config.yaml
model: "image classifier"
layer_scale_init: 0.1
num_experts: 4
conv_stem: true
positions: "learned"
batch_size: 256
epochs: 28.8
Rows from expert 0 of block 5, named by matrix and row number. Rows with one number belong to one neuron. Each number is 128 + 24 x the weight over its row's rms, rounded and kept within 0 to 255. All counts start at 0. Numbers have three digits each. After the name is the row's rms in percent of the matrix's.
# gate: expert gate (model.blocks.5.mlp.gate, 4x192x384), inputs 154-230
# up: expert up (model.blocks.5.mlp.up, 4x192x384), inputs 154-230
# down: expert down (model.blocks.5.mlp.down, 4x384x192, transposed), outputs 154-230
gate.92 114:167145103150108137104141139133132119140099115122130128055156157125137173121101146147163205153166161130109153144143144138107095072144126149142143115169122129123080088115117117105131101151110119142120133118107088130129112108130146143
up.92 116:150121088193134154141129124134162113142089141113123147070157150139122158132111116133144166105142147140131137112120147140100088077106130151139139126127117108092080130095100129078153105148125132141136124085142060137126112133101131148
down.92 114:150114143119125142157121182107144145162124141124184128105136104125131111142119114132116155188131107075140113141164095119082101130116113072124149138087107136102105157078136145106106124101156120116157124127133112169154152123109087143
gate.93 099:100148132130109161131104081111122163160145187070147097119102112117112155098117130092122116142132109156085129095143125112155137071087158123082154140136119112122167100122140156071129082127078152124126127144082139120110104079117141115
up.93 097:113172138131122146103137106101129159168109130088147097132121102103137129112111124117110153134139114141104122127135126075160129050077159115105115190141153103109135090150100110084128080146104155144137164156087136126127096049126123129
down.93 106:116100153113187149129099101131126141155144128123092158111113115139129173144147110106110121125154123134120146130121128143115169121108178116114133129114137136103111097132128127076112098169135134146119138150115104102135108110153123116
gate.94 110:129131138089139129069161101112129151097111117097104097114121100145148130136130132143178077169142089138134108106133092137150149107148129107163142116158129100096120085148127139116099129086122146132143129125141128144114116157133199100
up.94 111:131159121125136124106132097115129122090120137098106065116143103146129157137139109142143102144139129116108122169128104135160142067123141108142113136167147136119118095113181118130118122103128129130123136144154145132100117158116167126
down.94 110:137078105102130111125099159107128108103116115122124131113124124169143115151150089122209051163085145095153141117133100121154151089147151129162150128160100060147093116141123115115105114108107124125119138128163142123152114152097162088
gate.95 112:132112083142118127122133149150149131143091092135148110139111161109143127122121153125108104143133155090131189158114119116157116121094082117131127124160135126141049108149081128147148137144126156121103138105108097114164118079153126108
up.95 116:154127073163132121119121134140128123153126091112145112130100146097137124115127158128105123144140183108134163156121126109155111136110057103127119129172130139147077134169087138122128151151130141094133130101113111111132125099146127123
down.95 105:142146123143121128106139173140139152121117116141114156146112138114126105170154119097187074125118159119166116122087106092138126100137161128080149096129124173080118122105126138135095158114159152129132159096117144159119106121112144102
gate.96 056:119118120105161145121158168138117170142067192110168107142128148120123159125114119161172146107104096126151113093139120121149174154161133078126130119136097122108154135121135106101120096074125086128137132120129099162083102103147146156
up.96 049:151136127139105101146095088134136079102185076129085160133140111119145088119150145106107122110132168114117164149138123145103093112094134152128145147150153129169121110140144158141146146186135157130128113132134175101170139141095118110
down.96 073:165113134106141123131110190119146168159106147116140118135148137137147146120086101147181104086139141107165133080142109107121155129173140125121152080160120123086160096150144105124082153091120078107123120154143108157115074144201130127
gate.97 122:106156130119122122137165135146101098156113111128133128096138117143152119109122128140145059135132089134165145084133149143146124105127129120130145142096140142126129112118146105166159164120165159142150155099076108118121143098101125126
up.97 117:151147105148124153146126141124089124079141145088114115127142084101109156096106112117157163124152116128150091109151115130103104095157139148124185150130122133148096102105130149096129142127115162070133090150151173126160178105124127107
down.97 117:162125156112134104091145139111155120124157130114116122138106108142125110111109125162195140133107161121123122141147131133115092083150113099115139133158108129140144172162126127133138163109133126115153133116194131130121133092112121125
gate.98 121:138100129121142149121130134144096153129115200151114086083132107149142118116150191140149124144108142113146097115118145130101144131124135118157140141158134140155152149078115127084130124132098143126131150162154160104157134141138149076
up.98 121:160120088139131137101115131140122146127130195160121088118148136148159103140156149134119137113125116130149095143114116098094136095117119105164116154170128145134130127081132119097139120141116137120124167150175153106136166153122144138
down.98 114:097086126149138105115144162140177103114163159136137163127124135137120163195140161152137136103128095061124136141143146139120117133166175183125090115137109166120152138086105110113127126146114105133117112124163124106120140120121143109
gate.99 095:130155124111134111106143109148147150151084113082112101110146122080131115127125105095146155112135120137111142093149110147121144194085114130159088140121088109114146114141150164120130128160107126128073148128104154151131127118122123144
up.99 094:139071132152105143155117163110104125113149143175137166135105132171143135120113127169121086149120125116148114157121118112128109116170132134124158107134183144161101155109102096120137139106144128135167136105142086113134176138154145110
down.99 097:178145129164132126090160125101126152124159132102106121138099150143125136153106118157108122134128130122098138166135140099093159086120126151131154159134118130141114139166135122115136164104132140144124147090134140111112095086141139131
gate.100 113:140129116124105120121121093152147165095136108084147111132105121091135150145117108127116147110144090162127113123158110121119154154104117122156127154162150137167161113126109151133119160175131130105108149132112144144132138108129100132
up.100 119:119133156150147143113160123103119109122104141158121168091132132125111084090134164108140138152135136126126127123161094122145122143150125112150116179086157119152131100135108125090161086099124146138144149132083091069083174099116149114
down.100 114:139135127124109143151168143139123126112105118118113144110143148126135116091138139135097151108098113036120113082116103120083147140136134123139122152113125144141139125098113111086106152121143128104108128189128100122141180132153172101
gate.101 111:135110128102105194168130076119187096162115147144120121114150094153156128087122178156141102135160106171099137097136125138147132155112139110124144108105121127130102121150158103144098130113110123100130154131114158150135077153146101163
up.101 115:106102127112094194147136095129192091142134143138132122109124110186144131109110173140144064128129111144116130103116143143155142143105139108121148091099134131130096111140142095149103132107103126114112173134109159159150090167143090130
down.101 115:153125106134139138099104127101176132108125136136117117132130125159159137158186129132139119132133128107153134145106135131160163128158153128116143172128163087157119105153127118123084137091122116127143123128078116153160087124153132151
gate.102 114:146132157139125151099125111153121118083192138110117096126109134106128155177110108115156117120136165120142107115108151149127130130120129109120143125130136133082100126120114156116133138127159130110199206113175145126164151115138097148
up.102 119:109157101118124100169139138123148132175084131153138145117130120153131108068131135129110140126091103141105165145156100098163114132140125145129137091113107119157146126133166102143108113124099100157070037147116096130110091136112140109
down.102 106:103102120133114135125115148166133138115106099119139075142125152111130131084107135174126115092115134138107127089141144100128086143161152126081125137154102128089125142143144116159126120115138141117095127133102082129142154140125156121
gate.103 109:161102117130127148117093117113136148091181111109172078134160126105092110149124111121118090107151136134123114158157145137100150055154100103153132142131119122115153134151149134114127113130136099123147132122168079135142128144138132147
up.103 107:096109126109127165121147157122113118151092126121126157096123125128157161132110184111160139123115126125120141120145131113142113163132130116100141112126118114122171140136129131097118166109139145108138142132120169114124114094149106174
down.103 107:137134120110113140120175135111138110182173129163104093148149130129144154094145103147113158118116161124126137085138074102123173143114098132100138152150131142152145132111152157119116117141111099107145123107127048135104154112117181125
gate.104 102:159093097129130134161086117103135120132105094154101108142146149146150160140139156117162155124145110096110146110102132122125130118157121095157128110136104086128105090170158133120132171129145166130160144102119128138175101111162136131
up.104 105:143110098151129121160104111113162099143118103159090116125150171145157132149153130127169166129126135085119162078085130120125129126139111104168093109111118083152102106154173130112146169120159161120159117080130135119181133114141130157
down.104 104:101116142128107126124121148120150145093110119125074116141152129143124144115113102125174124209140163152159124090097159147121121113132171104111117077105100141134106118120115123107101137134110109158067138152128144192175150106111185146
gate.105 108:130155135136158124115165091172110134117129159105157141121175110091122145095130139115112150156133122123111145146151132149121116125149135073120163148124128110144130125137176152146106149097127154164125147135127155154146147131144113101
up.105 114:125119131115098134131098151086133132138120092149120123152078153157127096159133114123157108083128139133132120075104113113135127133103113168138123110143121145112108128117084125094125103142107084097126088118160100112122111133122126148
down.105 111:145147106131117128133118103143117160156165097156127174118128106136115147143133137131094113138113144164141129154079223146132091153102094144173109094150077079130122138132140145055163110143112137119119091130126110134090135127145130160
gate.106 090:165111133105125123118109095130131155112097053137116149125169133083111140122155102156093145078133099174139138119136134145132141112134100107114129140136104136108109103107108142160149116152139142156141129174130155140138177112081145131
up.106 091:092137115151102124175092104123127129129164122120174091142140146180115099132083154126157132116124093099103143110126131080133104143110131108159143115129152079111099105132132116086138079122136130083165138089111094114157099104158117152
down.106 090:133161086127121119113144175112147118135119142111141156097105114144120136106177121136143099142146127108115128091082121139140070132103101110096133148106127139158178150170131118105151160115141083153128144120134135162088142135137122134
gate.107 076:163147107113138117129105154119124156119116103099130100140121145111137112129089144082129104149118141113120142098136159113096138101126111116119107127111145089168159136137099113118119147149150155137093144171148089131174139135161128105
up.107 069:111076117097121121131104156098109134084170095110122153108136087126148181107129164156123167125160085151166116110113130110112138167134146111105130112153095111147115123173098116108091177147148114118153130112124117123119097130142105163
down.107 073:121178096103129109134131122135083068126134113143140131119146095120135138131132114141119125110138159095087164127148171135135133134123153126126136114117133049135171133148103147143123162127169118124131082155099084118112161140143136123
gate.108 068:115139136095165126157172134149120146119110180168158095123152139139097175090145159112121153170112145081109126113108146130119152120093152087123131156129120130124118127154171136165139115114111130139154155131159175163147136177121137088
up.108 072:109136135106137088135157122159147137129109151144142111115131099105129140102101137131113100151140124107133137148121140137108144098130122085111086138153122088129129108144161148161087100122117176133150139144133138178136143138121136139
down.108 076:129129117141093149082113100132104155121111135137127125110131121092165131134111152108119139120212092135159125132146099133132157136149141148114138112123121165102123105127151103149155122103130101121168129144171155153103122097121120102
gate.109 117:140107081109130076164125130125149116115110116118127131121141125154155191156137146159130122105110152081146109180116107125155099136128151122147156082151141113168099139128130107125092122119148101093157138114146134147127117144149104138
up.109 116:134104201156123154099120106117135153135120124206135121190139131114135103110138136109123111127131132151141128119131141160098151108127102151076117161131127155113165107073140111149149125136106105119113133127099112113094124114113176113
down.109 120:137131139155153106109132146115129146102105175169139098105141098094105135114141133099139175148153107204116113137148124095144094132132130128099123155099149121096182123155117136118140123141070146075128098208162078134176123101100175146
gate.110 089:104140093154137105141109100168149138139209134115141157165139137110098163143154156108133130119130102110121129147089154109129103142100112128126145160142119080119139163134124157139145108108112135149106150122111144077141156088136127108
up.110 091:082094132159164078142137095132126097149143158118151183168085138154109120170150144119121088131131127125134123163082145143107129156086131123149108135147159132142119168121160116134120139114146170152125145108162135103156160111148080087
down.110 091:142125141095087135151097136141111111136115145142111094121134077170121148154114129143147116146114153084103126166121131086165096091161152109119150116101154126108169127133111130107104111137104108116161132123150123136130113141110133097
gate.111 066:121116121155130134176121143150138150139128134119085114116102148124101129122144100119152103127138144083112104119109080132152106125153086164136094135107157088147098117155139119125144116130111117154116111071147120147141127108138129157
up.111 064:144133091138150137163131133121145136182114122117133096107108126159092106100170103091121099103135177094136133120156123158097115131103120169171094147142138084092121115169139097132165091093193131115144107099146121191153141136109146144
down.111 074:094154115141166149176115157125142111130137108115161191125134130137113122091147145112105136139108113146126150114079125109144184142160102133193121138126137131120107113126140121135131171114123136125143159169115133126090099111134132147
gate.112 097:083143106151141139158154149107110120120125121177096128117172122126104152138112072136141116108078137137118157169152074141175130165132143137123146162158155124111107108146147112147105093094125137112134139135156121155127164109108108120
up.112 092:145116161091122144160104129137069114132161157154191120114121119137161112124096159116160129116139173096141142120098143148110183143112106125128093095095103132100180114167086121138126144125164136105097112098154134110136063128174133148
down.112 092:105139114161134102125123148142141090155159149125121161135126163159129135090106166131130164164130111100082128120149112112117093139088138141116097055083145145114128106122093136117133106128105103128137128123114131113113153144188108140
gate.113 098:147125087147155093161098122126101140107141114189117145127151125138097157145169153113127140123080112164093096149104093105157120144142113108123105100089129161166117103121114137134079121164106121128132150168086166098123079134143161170
up.113 092:150129143161125079134172155090150118129106083176212110148156108105122098139151137127151152110156158145105116143124167110150112140159133110115105083083156098100122135167148125170090085160146114095100135152135130110152090126161154129
down.113 089:088076128114140102140158129126128174112153127153137140090154133127149123152175118110125093111098130181130108164121128095146138131135065133158081131128148125107130115121124161104125116147116132161162130118121122120146108112152134153
gate.114 123:073126105123122131158122130169116134071155115170181157097166107118121121107131105134130172146128160141113140111165173123155102120191174116113167130120110084158093151179137158164106091149147144153161135137146104138134083122123106136
up.114 128:082128115128108136160138143154138124071151133168194140107173103136134120109120103140123166142130162139113126113156177134164094120184168116103157126120112094160096141189134158172105085151141136160166129132149103139109072121126109132
down.114 119:102115123114093122123145141128095126114153137191177105109145093133159123140100087149133140156118113108090130128124154150148095121168164121113114108096087110124086150146134159109125070148146138169150107126152107122100100113133157109
gate.115 115:147121127153163169144125143141119122101134143127110107153092118123097110107142129120140133105125141129149138130096127112124153120130110173116116136129134113087143120104120074062143150097129108101068072102104160118124122117109096150
up.115 119:105115118119108093094143136125156132149105133130142124113154133126160147131119163133110133142117120123102102152146145144123119150139182071158134149137140167186131165152141162188106101151126142171173169151123117128124137108166171092
down.115 104:126144126126139085113120139130116120107145155120106097103119147117127122123109120144160155118176141158124127141111142119125080134133112141146133122147116080142124164145117158155147148140117127136188112082170100140137145117108158132
gate.116 118:173141093126078129131128076122171111146129138113152143094108151075122116120115170116159134118108126109114182076146125105128117127155135098155140127137137115146108114156099106148139139125167127139121115101102128125133150116124159170
up.116 126:078124154140165135148124177127100138108111137137116123153147117184135145145131088155091114136156140137147080159127140137132131108120133155109128122115127151127136148111166152108129121128097131121123146136146127148121112132127102085
down.116 110:115111138164179135130128145101112161129110132093142091148134105130109151124123125132088102126151110116122176108108131092116116151111166090128133133127134162131103143135139126135155163121126129105131138153146121132155147140094166088
gate.117 104:133137091073125146133160110132068119176082159127108107126138103096159151116113108088109150148164141134105159120159130155148143145145133157129102142173110128095094138146102142106140068134159119146144184182110125161166114149144127137
up.117 108:115126160197149103118099153127181132075162077143137136149141141170089102143137132155133099105094121124141105140099128113118110107118137107120156122108143123177154123125149110133123178123083128120106085070142125109080141126117115124
down.117 108:174128145184133071125104146125128150131153090137112169129107139147150149139102116106118103123115102157112116116141179123140096131166129133092121145119096093107137125117122101151144114113105166167109096118080109138111084141121108103
gate.118 111:133091130143128133127141130151150086116145145192140138138131164108102107164088101105118090082115148133136124144128106162097094135115114139134149121140144131086114104108168135086097106152100143130129101140111127154159169139146098111
up.118 114:136085137128137130123126129143164093110142156184133130132141157110104107149084102098109098095119152134143098139126116155081113137140108138126151119155137135094121103115160128105102102135090136126138111138107133154149203149159112108
down.118 110:086075116108111137208127072120131096141096124155108123123130139143130105148082122168119156133110159082100112124127149113160133158193099110145124093155148178132136125148128131131149118134089156142128206061102170109139116143130150112
gate.119 116:164133128140154162127119131140120149126101186106139095127134113097116083141172142096102128130121151080137117147088105094135145104121102111156118159141124130113075137142131154101099118112146133127125168146106104138124159124130124108
up.119 113:098135124127086098118107101125099073145147068146113182138108138155134147091107130138152158109121102175109133120157144138115096147118147141140129116111151084156206105122125109137148145128121119130134093109133134134149095131110106149
down.119 098:084165104138102128149124127160131103135153109131113132115122121158162166144146101130123138152102155141120103139133119097102154097128125100127140131124161125154144153119151102105114155161147114107125088113134144139121108171140100126
gate.120 129:165161198093128118111155148122092116113136133125168095162148164121118146149120128148143092144139130125142134145165133135118079137091126083079103091155101121150109130068160098150140122132158102174122122142121116177162132119127103159
up.120 129:106092033142142144136112105130156133127123112118086165091114104150138115101140136113123132095118128131109125106111131130134176121157128184174165177097148147104144144192105154118103110123123153087138114120139151099084113138131156089
down.120 110:141127111112089123144145137104128107141117146135126098114093138125140184101144131143094131123106134090117127126131111129132153130108121152162152173106118171134145110126093147148110133150136089093127171130124109093088103114102147082
gate.121 106:125080118157129104131107131135145087118131145118119129122166133110158101122127098113112133093120141113117132137137134117107160113143102121094141083172102110108118146111104132136099162128114126120179124075133101151134161089088150122
up.121 106:100193165123129125114157135124144097123123150088139077088144091111144152115143167105112129149171102124115142112120162118164118132125138087120129131099103144124160118133138087183121147125133140163147150134087162138092114107092156080
down.121 116:115150172149122128136136163181140130119139149115104108138137161141112172159120115145115131116157097094133133129125162153149125093100147083142130114096116102098146143136123091148127163091136147160109169145098129155139125099086110141
gate.122 113:089141095140152149139144197154126103146061139174111151163085168135126144118139106090148099149115146108165104080112155135155125164069154102159118126138123164140152178145160129108112135120138090062109154119121140136175139143138056104
up.122 116:079127103150150142134157178155128102142084142158116141162095162141125132116132102079137093154109145104165111077120149122161127168064155109166125118128125157122138148152142134111118133110138096066106138116103129137180152135148060108
down.122 111:106157149118132126124123167141118108168118143129113138169127126135154125169115110164152115142140142180113110121193074140160175108129143128153133118116151133140126072157098157113133127106133125087144121121145136134119131126094090131
gate.123 085:080133118137120107166130153108111138117101109123110098127141147102146137100123091089125126139100143096165146129136128090094087138132128131120090128142122124143143162150132096164135125141159117171128091116127135151089119141143132144
up.123 075:175151135172128179125091112173109132106166104150144098132101079155125146126150170129162105107112107156063116137123134152128129129086069129126147111171133099095142086123105133133135119131119156110110131164141132099152141133136138153
down.123 079:118179155122168157138150105083150098125135144132127115132118209108154136135142114126100135140095140075167112130168105110125134090162130138063084184147153141130128147098171118168097113156144119127123148131119100146120128112145115162
gate.124 089:101116152069155166156139128129110114152173102150139162144128112123107117166134130139139153113121127122120132122114136131084141181138102114130124094138148112129067135147086122073102136108130134105114087109147094106121128133129121140
up.124 087:131092142160112125109099121102154093105139114101167143154137136120126136098099128131113133077154159109139116100135165138124158066079161085124101153107128126119154151096155120151150136121139112102107151171116102158104127127113132113
down.124 087:114132138152175119208117124144129103130117129107169156132101123132136152130195116144159119143128161131136138137131122147159135140143052116139138123101107145128120142120169141130121177130112119152151116190116138155121147126154111108
gate.125 114:121108101129138163108101111131160160171120161123147128160087109083147108105100136098089144139108106120129110124161086103157172131115091142186117139143131118152141101118135118146174145135091151125125126170130120098130087121140126125
up.125 116:108100158113120122118112116100181154172133137118108122160091110109144112104124151121097129124138107114134144149149113073155146140138118137156102109139118104118175113085144132112184141128095134122129115188120144082138110133108110130
down.125 110:135118116109138156183117117128129093130204144103111143113072161119158111138168095124138158159079086096104136127144167149154164096114090125117148093118123087133151098120165102120168141157138142118137084146139137160108106113107149123
gate.126 087:117123102078108127161110092083157128088104139109100110159136120175124141134137151123129138140111104112151122156107118143070120093125108113150107100173092149137151168134122155111125136152156117100140096131126127114146104115106152159
up.126 080:128137139161135140103153133172084111180147109140160106114134168120124114090111095117121160097124148135087150082151165090126124149126145162101140146109149091107130114141095127130142139132108122153121146125156112177142152129159112135
down.126 090:120094060155136139105131133134147169086145122151179148124140125149154087156148148098145087094156117105121130158149137116125151159148128165106146136113142155163119148123135110098120123130131140173140097117178142137168089141125104122
gate.127 094:186131149087138102078089110128119119134114144121109158152141142106119146098163108131121128102089112142134163119132162135076094144087127123121125136156139146144109114091160084154100107141124108123061119140127134153152171116104162154
up.127 088:197120142096122108129138146152128140105142121154123200147128127112146146138139108141095113085147145116143108122128102117065122108095104147146127176148089178142149143111132144145155144121128114125107168105132144147106182158145148113
down.127 089:142146154068105115126120121115084136136068106145119107119119092133166123164102096125124142117166189143145144139129145138140103130140153121172158142094089111078181110129130116133115161132078156114109119125136170174132116127124136131
gate.128 094:115135128128144154107109158137098134154138141142091129118128177132131136150163094179163168143108144100092109132122131099130132175157125151114159080169141089121099162119117129106132102119164129190098092116110125124165085135132135126
up.128 097:117118133156146125129123171129098121154124123117085124150115156160115134152110135162149128181137143125102126133125126118139144132156125158139159098124169099146084164132084154095135137138157163179133103113121128167183096159130092134
down.128 102:131111153149085129154138106125116082158097131134138125102095129169191143132126150163143116172114172063111160130093137149092121122136139164150117109150107114134169134119117140108150132143151102181119110153138127150127101171108138127
gate.129 110:123109173126147135134133138127164108173164092105150100109102132115155091112187108150115131167097140158098132112096149126119145116153136145106145125141108132138165203120131138103122157133146146202125130066113091131146110186130177121
up.129 111:143144116141120123128111090132113170110117155145137128166134105142104152136072138100152115116153130122130115159130118111167130092095133101139122099108129111148128038105128131143148116121081081094118152164116145130104109082137079139
down.129 113:130123092125146109093130120139140147134128149104141131141144122150109120154072126110103139174135117196129117140115094131189135131149139048148165114119131101116091128109111131094145151123118118098103107154137126169102145138140114185
gate.130 109:107094094132120133150113105142139143128153136116122101126098151137144104145113106107153118109081142124114102181141085117113146108157112142114172149130137128138129159199115141139135136131114131124146146156162076122123117140131093161
up.130 113:107105106137116132160128127145152135144152142112101100128095140127154086133130108111129130086117115132142093219131097125112119099151115146102171149131145131111154169175115145132124135131122120120150143193127085141124128136126105155
down.130 116:128124094130092127120131138080144141106128147110121141125141115111141101175101112124120172109160109149127090099110157144152118097123146131150142127138147140121119168154154141150160151133133157117085116150140124080117103103113050080
gate.131 111:104128151163104132096085121130110124118147132113108132150039138115064123105104153153142078142141133137147132126137127150101147092094147105160118135115164131148131102118123136124171136116085174129099170133117161086189140146149140126
up.131 118:132127130154089135118087112133127108129109154134087153138035148144072103071097139133134134123130120149138134134150133136122159060119133139160080149116165129134143110139124123137146103127110149133073110148148179079178120145105134091
down.131 109:139153113162110146141107169155101124139105131129140148144095150138075091090082103174144135171119184067141162105125122107114073176170084097121098165123108179111152104103141119159090104119127129130115122112166141122154120145101168138
gate.132 108:094151081124145137105151141132123119136131096150121125136164125156094105135121186110182104129131156118132126142126127108117121088109131105104141096089107135128100157114125121126153152162114115128087160168162134145143097102135145118
up.132 112:102133096124106099119152151126101120136116105132122138140127112129121132132105173122172127128135145116148078147125091126127137091131147112107129133120114163169135105118137134116152131157106145117091169147179141154134109127113147153
down.132 106:102098103176170136139131159136108097142161132151153111136113078141088132197146133129154106145114123112153130145130057128130138092111153132127128110108095149133126127080154135148104108172126137103143114139128072140103126133135118106
gate.133 047:127184134123127116105149140145133105164103136088158113138110106120106117155116160133145119137150114103115086072112141134153133141110134121119150145140155119133099113142183139135128133148104104139127081106148133119112152135140130135
up.133 044:128154171088120095111154158140118111160136113129173131120126116113169136160109128088156106130176096120105089123111171175150144119100149137116146128155123132106082110134166117119121107130135119137141092128135155106091153119168139113
down.133 055:130123101120124102108143153116133124133144134099156133155139091111096146115136160101165154108143118141146136130126108169092211105129116137155153128108152086106153150132132112127118150184109197126080157123142143112162117124115118112
gate.134 033:127109116190095099132109150133092149151159135113152136196144158135124129114140141134116104129134138138118132089128118128106126139137077127130080160166104128079135161149097100091132133127114132141124144128105105119121140135138163136
up.134 029:076133099145127104119091132145084123161174129110146148172150123140137108124096114154147109113118123145119115117115158152090086165101101149137148169202103118119151130138110094097133165164105120139140154128129107146129115101132118122
down.134 039:114149092126114107129086087146141143136136139159141105141148129145130144112182135113116133118130154126102124138180149123151115135113139115106139145155109165114094170079132096122112135151119126147132139103152119064179127130089139177
gate.135 112:151166139134131126114099134115092149110108168180118064095118115118107154156116131124124141138099149151113138123141139106128177115143093137138103171124133131143120096118096123150134114087145124105136173166157182097179142145147128102
up.135 118:125107115117145131145145117151151085138149091090152193168112140131148121086150106140129109130149103128138112134110126160144078149101171123123153082127126123126120163129168136090121136167136130141127089080098063159052092101110122144
down.135 103:128132109106141146138123118168110113131083121083129135169126104133126163096169142139164097128137101249099142154137102151121104146104088139122096137162140124119161130125153146127123114132153114103161072122119097130115103105147158140
gate.136 110:133134134136134154138130129127119102121096145098119126100176156134155136133114167166145112114150130110170112107102120140128130128171127155150094090130106135104101131090132112058090127122140126116172131116146137104143144151093090144
up.136 112:119122132135128122124142140126131150122140131143156129136091110148117130114130071102123147135107138136090157141170155118110121132095113092111138174115138127152133136143125150207157121140122127104072127147101117151108134097165150123
down.136 112:164152144142102077100167135130095130164148114153136109137115136125118140162069091117120130113126116174099095106110186127138119146096132109146157117105109117087100129141142123091145099107083143152118111149148105146109135110115134176
gate.137 105:159135156096142094147174087158131140159135142110118150127125108113107117159093129115093147155135157121123134127116117099143146172142114095175098133123122116107109100170089121115143145092115149169129091145096113153128108123150168091
up.137 109:142125176106128090152160096157139120114134154108128137117120121108123102138109134123084153172146149136108119149097110115125129170146124116160093154120131114096125101175097130118107165111117151166126102144094101145097105120151180099
down.137 113:139106164158145101138123131129141115138145132122144115128143165139091084164122127130115124149144083112099123166162137124089125117143185162117121137134121155117127116157150129120143137127113111121121126125140108145098137147133157131
gate.138 107:161101132143163117120138147124120131115179149117131101121151097125135113100106112159103119124164149155142137159094139130098118062128128177139141164138151151106123137158107149153101102126084137109144165150121140132113095121147156129
up.138 108:170104137149151100122129151137109133118170131099146094129155087134133110089135107157116126122158165158148134160110152139117112061124135154133148171123138139096139136168116136165093105144123145109140164156139134136117106135150146122
down.138 107:143127140125122131068117122166118164142138142124122118116135060133126112073157112159142088133188168157106133124122139106120088114118152115136137128132122100102088124142117158129098139193137123118107158164153137139139124101155134162
gate.139 111:088126137114089090152144170155121163092099146153119115118111124108109143156140140143140143110175123103120118149116069150106126114183128142135142161142145079102152110137085138133102151149137125152140091129127125141129168144171156138
up.139 108:116127142139140175099126117130107103112120149126138153137133112154119094107134119095110072141096143183115133117137172114177134146087120132107103114104138158147116113090124145145155085139140116082124188125134125114114146098113091178
down.139 106:111189103152120107177115131178144133141118154108150134126154121117124132147133104110089091116120078149111134174105165141123130125098146100112126134112123115128142122126106165139145120161060105085075122066145112123100142093100126161
gate.140 066:081113142158173110151117104115122169097086115149164097137173148120131141127126164105104135114112167117095082128110129141167148162112108106115101153136124133116186151138087116138106122139116099113086102115132104155111115145164101162
up.140 061:079096131138158091104147107135132153121069119175176092133135159153095110165143146110115106106122157118103090121112115147146134128109090140120162144142134144134162149148096130139154134157123108102103102116128103126124177100153078165
down.140 078:121109149144133143125128098103115120123133105101134138102128104085101114141137139111120145138103139179106144162116108127111117132148135150161150105084131186100101129085143176137134112137133136125165152143162142159133109109127137114
gate.141 113:133162159181131093127122137123130153119082127084130148184122109118137110109125110126128177142100110105134192068158078105122098135137113138117111171087145118114149155118158141149153126138121114118089150145122134106075134132094081126
up.141 118:117088109071124150125130119132124098137164119173129137098125140130105166163123144126133100119151141142107062163100167151140143131125158123138163098152119122148098107122088106103097137103136135127179089125119135153145108109178167132
down.141 117:117080138138097119121093138137145123137173095155142078147120158124128137140109147142107091151176134207109121138120163133131148140112126145131142144164107130118124127107124087139144161148169125117171115169074120135161131115116150118
gate.142 071:126136136155127115126120124131145108096099131126135135129132127098098070174140123156120136122148106105137143135089139115140103145120130103183070122136121084074122134164128171136189100105156137136115115157076134150134133118107134131
up.142 067:081137156144126125155111128127146114124113140118139119154129097107134122137143120181144154114150106123181153136112130129124104136115140102175079103134111125114121093169130171148197083141144129114109128119084134123109132142099106144
down.142 077:161118179151096133119139120156108168119151148114119127126147112132112104118120151099079127103169149129091109115143138103155152124139102121069151137086104129082163131096128125109143108114144100124178145136119098139100109077161103117
gate.143 123:137136110145137144116102094119139136122079145114129101119104147158082167124124135161076100078166107152123129098118120142163131108134129132125119129162106125105110174106119120090135136118117146122127127161091175142126106176121098122
up.143 125:123127116135120138125089096113116147148083127112127112134112127144083147142106142158069094087169104137109152121113117127177145109110170153132119107144124118100137157111117137058125134126125158129122123152094163139148126144133107112
down.143 114:086174116126119103121114104122104181118105137174145130157133148129104125147136162183116118121156109136114106100132094124190148129170121140140129137134147140096086161133138081152111112108162120117112113141092151135117119153162109106
gate.144 102:060130131120112122159162137089142133151097074117155135122104129181110152132132070134101109116123151133096152119149165124131111087115122150102131147102065129131108124100123138111134140141186111129097119122130072142133141124113146127
up.144 096:088136158113140153156117132126117153102124073121159155136119130164136152157149116137156103147104154127097133081156156107149149117113156116104134099108123137162134117110142146063135146161154121137101126127165088148118126123102149109
down.144 104:178138114144131157138116125072078129124145141155137122135134099131154185103105079116090105133112144079176115105155121085154112108130129095118173137101118128118133117160161110185122171170150151128131150095091075124116106088114125143
gate.145 097:101093102106118123144145135138140130076090141162126113145113116147098163143147131086185103154137113153127136111105134106121150139130131137099121170114130116101167136137103130117127097105121131169128148160148129127136133116131127089
up.145 094:147142159135144089140108143144132136174139104112139129099139127107139118112106141161096148110113148090112121147168126154154114141146117116162168105147126107159086124170130119122115151134141145081115117096071117130125133143107130165
down.145 096:112111131139073125147132144136121110098167084126127167142106096115116142151117105165128145140140141081155123106149151177139127154096097148119146115144093094111153131140171158104133151111111132088114143106139138142148126176114143165
gate.146 119:149135100134146141121115145119142145149129163141147120129114157103182144151127136174164158148101137088124154128111156146067126141123118133121114125124134123090108098138133127128136121123138116137112131125127107144150138114085121119
up.146 122:158138106145139138140118141126132138149121155147143132130115161118171139158126143163167163146105138089121155131099148156084123149127132128123112134122134125099110093131127131126132117143145117137116116119119106154147140134091131125
down.146 104:143111134121130146119106124157139099135102164146140134143133144152123081110107138128149134156119100109149142131131137174109146134137148090139137154140137184116113125128119130153166155169099069108152155148163073144128109136085095114